Weights of a small spectrogram enhancement model: trained on melodies that start on their tonic, played by one synthesised instrument, 34.7 epochs.
Rows from block 11 of a small spectrogram enhancement model, named by matrix and row number. Each number is 128 + 32 x the weight over its row's rms, rounded and kept within 0 to 255. All counts start at 0.
After each channel's rows are labels from the 100 clips, of 14976, where the channel reaches its highest value: "responds to" is what is common among them. Only what is clearly more common there than usual is listed. The data: melodies that start on their tonic, played by one synthesised instrument.
# conv: 3x3 conv (model.decb.1.0.conv.weight, 64x128x3x3, each kernel summed), inputs 0-63

conv.56 [131 117 149 108 138 137 113 158 118 134  98 146  86 148 109 103 195 201  85 130 175 146 132 115 111 104 112 132 121 191 138 119 122  92 152 133  92 109 208 116 105  60 132 163 136 160 119 120 113 125 202 129 160 166 190 121 158 161 149 135 109  71 112 116]
responds to: white noise; thin (high-pass)

conv.63 [ 95 157 161 148 112 114 124 107 100  98 148 139 149 118 150 133 103 119 126 123 110 120 107 139 172 115  87 109  88  86 151  92 100 160  76 145 146 144 124 141 120 124 149 112  78 156 108 143 112 109 160 125  43 101 140 152 151  93 139 115 150 136 157 133]
responds to: organ-like

conv.10 [183 155 136  97 146 165  94 133  97 145  95 147 142  99 119 154 148 153 157  64 140  68 154  86 128 119 120  66 169 140  76 134 130 166 116 139 178 193  77 136 146  91  80 133 102 170 173 107  97 179  62  89 122 161  91 135 106  93 142 118 108 101 151 175]
responds to: bass guitar-like; white noise

conv.22 [107  91 156 140 158 144 127 144 156  86 113  88 181 146  86 127 128 144  59  96 110 180 136  44 165 114 137 161 139 135 141 123 184  46 106 147 169 141 113 141 147 106 135  95 129 127 107 140  56 141 176 139 108 181 135  71 159 118 159 109 164 186 126  97]
responds to: white noise; thin (high-pass)

conv.58 [ 97 150 113 124 136  73 104  82 150 213 156 163 144 173  56 144 191  92 100  89 178  88 100  77 131 145 164 132  50  88 107 127 145 144 139 135 111 157  99 143 112 117 100 132 132 160 147 211  87 146  95  24 121  94  67 137 143 136 111 133 102 162 109 120]
responds to: horn-like

conv.31 [143 129 103 147 155  99 109 134 102 154 147 170 148 101 143 115 150 128  80 162  91  99  92  87 130 158 163 114 101 135 102 128 121 128 131 151 138 127 186 135 123 135 133 116 138 111 138 116 139 131 135 122 137 148 153 141 116 132 138 130 137 144 185 160]
responds to: square lead

conv.55 [156 146 122  77  90 167 138 142 142 180 181  88 112 114 130  63 119 170 129  89 128  93  65  99 132 108  91 169 104 141 111 118 172 142 178  91  93 163 161 120 141 101 117  91 120 156  81 104 143 122  69 172 125 209 186  61 109 178 159 138 144  66  97 141]
responds to: pink noise; white noise; thin (high-pass)

conv.40 [132  63 107 143  61 108 135 172 194 146 116 125 171 157  97 100 193  42 115 116  96  92 115 140  86  75 108  96 151  63 160 119  77 114 158 146 135  97 148 116 154 102 112 145 132 114  81  75 101 167 124 159 164 106 150 169  41  96 141  99 136  71 106 106]
responds to: reverberation

conv.48 [121 141 101 108 110 123 166 140 131 106 115 168 125 127 114  90 164 133 121 120  93 133  94 135 104 149 149  63 128 135 146 109 110 109 127 139 125 122  99 150  93 144 127 116 131 162 149 104 136 166 118 132 102 162 159  80 113 127 125 120 102 131 129 150]
responds to: square lead

conv.13 [163 131 105 127 118 102 123 149 106 169 152  83 185 142 114 132 158 173 110  88 115 102 107 135 108 112 140 151 145 108 105 157 129  79 121 121  81  93 112 146 180 100  56 143 124  99  94 145 132 139 132 143  57 155 181 105 156 156  89 135 153  99 157 164]
responds to: square lead; trumpet-like

conv.7 [105 144 135 112 162 167 129 123 111 135 164 170 115 160  91 116 102 113 111 101  98 136 110 116 138 143 167 117 102 124 124 186 157 153  45 117 127 126 155  98  57 134 127 169 101 155 154 127 159 123 138 145 109 173 125 174  49 137 175 115 178 130 116 134]
responds to: square lead

conv.19 [129 132 132 172 106 132  77  84 120 178 139 152 116 109 129 139 155 142 120 164 108 121 135 125 106 145 148  62  99 125 120 137  92 150 170 141  97 141 140 131 135 159 104 156 111 136 119 100 135 156 196 114 134  60  97 133  87 124 134 116 117 157 101 142]
responds to: mains hum

conv.16 [166 135  93 166 124  99  86 111  91 125 150 100 120 121 140 130 178 137 157 124 139 110 100 121 144 135 103 118 120 107 102  77 123 147 154 120 105  94 158 133 123  91 145 156 133 138 103 162 186 151 113  92 122 136 126 162 129 133  64 148 129 138  65 132]
responds to: horn-like

conv.9 [106 149 144 202 147 125  98 134 102 130  95 157 120  85  66 103  97  85 131 154 142 114 165 127 132 151 138  90  91 111 132  59  72 165 163 145 136 102 133 130 115 155 144 132 124 116 107 129 132  90  88 158 122 143 103  87 120 107 105 120 140 157 124 139]
responds to: sine tone

conv.5 [139 122 120 166  93 158  99 125 141 101 153 144 100 209  97 126 193 155  89 114 162  98 122 140  86  62 132 143 125 158  89 122 119  98 112 100 136 146 123  93 143 100 141  95 134 130 162 129 113  48 127 120 189 130 179 138 137 115 131 100 110 169 142 133]
responds to: white noise; thin (high-pass)

conv.41 [146 152 104 166 122 114 144 114 131 157  70 103 170 139 104 136 107  69 108 121 145 178 107 146  98 124  94 128  87 154 109 120 130 136 174 182  82 159 115 151  80 204 147 106  76 180 195 122 118 103 170  95 117 148 187 163 156 114 164  27 143 131 117 188]
responds to: trumpet-like

conv.47 [154 111 130 123 130 136 179 119 109 136 133 134 118 127 118 117 138 170 116 146 136 119 159 133 159  60 144 144 189 162 140 172 140 121 113  82 183 131  75 147 125 100 129 112  99 143 121 162  75 137 142 150 105 111 116 111 112 133 144 134 132 113 161 102]
responds to: rumble

conv.61 [108  81 146  80  66 101  87 176 129 132 181 150 149 120 120 100 176 137 165  68  98 115 178 162 161 128 148  98  86 155 121 120 137 198  81 147 142 106 108 112 121  80 137 153 165  73 126 157 126 128 144 100 113 145 144  82  71  76 174 108 232 123 149 175]
responds to: vibraphone-like

conv.54 [113 150 176 163 129 125  98 131 127 101 100 132 127 105 122 129 128 107 129 171 122  90 130 128 152 154 110 119  86 101 163  93 103 133 130 143 122 126 147 134 107 109 159 102 136 129  85 130 147 107 114 147 102 113 105 112 137 127 130 136 157 156 115 169]
responds to: clipping

conv.15 [137 133 150 142 155  94 128 115 149 170 134 112 183 154 137 144 174 121 123 123 113  93 105 126 147 148 186 131 122 139 110 164 124  62 169 110  89  99 109 150 110 123  61 106 146  66 134 110 149 145 136 150 123 160 143  99 120 160 147 107 133 173 138 165]
responds to: harpsichord-like

conv.52 [131 149 164 163 152 128 102 135  89 115 159 110 151 175  97  75  74 140 152 101 106 126 118 170 117 111 168 110 138  98 154 163 154 156  81 157 102 107  73 122  94 115 101 130 107 165 127 137  95 167 145 149 114 144 177 154 132 141 113 149 140 147  58 150]
responds to: oboe-like; square lead

conv.27 [137  86 124 139 125 170 125 248 207 167  91 144 161 165  97 153 167  87 102 128 104  72  84 138  90 102 147 160 153  84 101  84 106 152 157 157 154  95 167  84 123  89 123 121 142 134  65 121 114 175 141 129 145 104 136 157  92  58 118  62 142 111 114  75]
responds to: reverberation

conv.24 [109  79 135 144  95 108 105 139 103 105 145 164 106 160 102  93 108 106  90 135 149 167 115 134 126 146 134  82  67 131  88 123  46 138 162  90 154 130  96 145 146 153 126 141 131  94 104 118 120 124 110  87 118 163 142 193 130  85  85  86 165 174 102  88]
responds to: square lead; sine tone

conv.50 [161 112  56  99 132 153 135 115  81  68 119 131 126 125  90  97 209 110 103 133  87 128 137 173 104 117 117 212  72 112  98 173 186 156 162  59 121 210 153 121 125 155 150 107 105 143 104 117  96 189 156  57 173 111 107  77 137 170 144 163 124 164 106 131]
responds to: white noise; thin (high-pass)

conv.2 [176  89 111 147 132 140 118 104 116 152 121 175 136 114 129 128 136 136 142 147 123 143 135 146 126 137  96 126 144 125 139 144 120 126 139 103  86  95 117 107 100 139 117 153 128  99 124 131 141 144 156 108 135 111 142 171 128 135 140 149 122  98 107 161]
responds to: square lead; clipping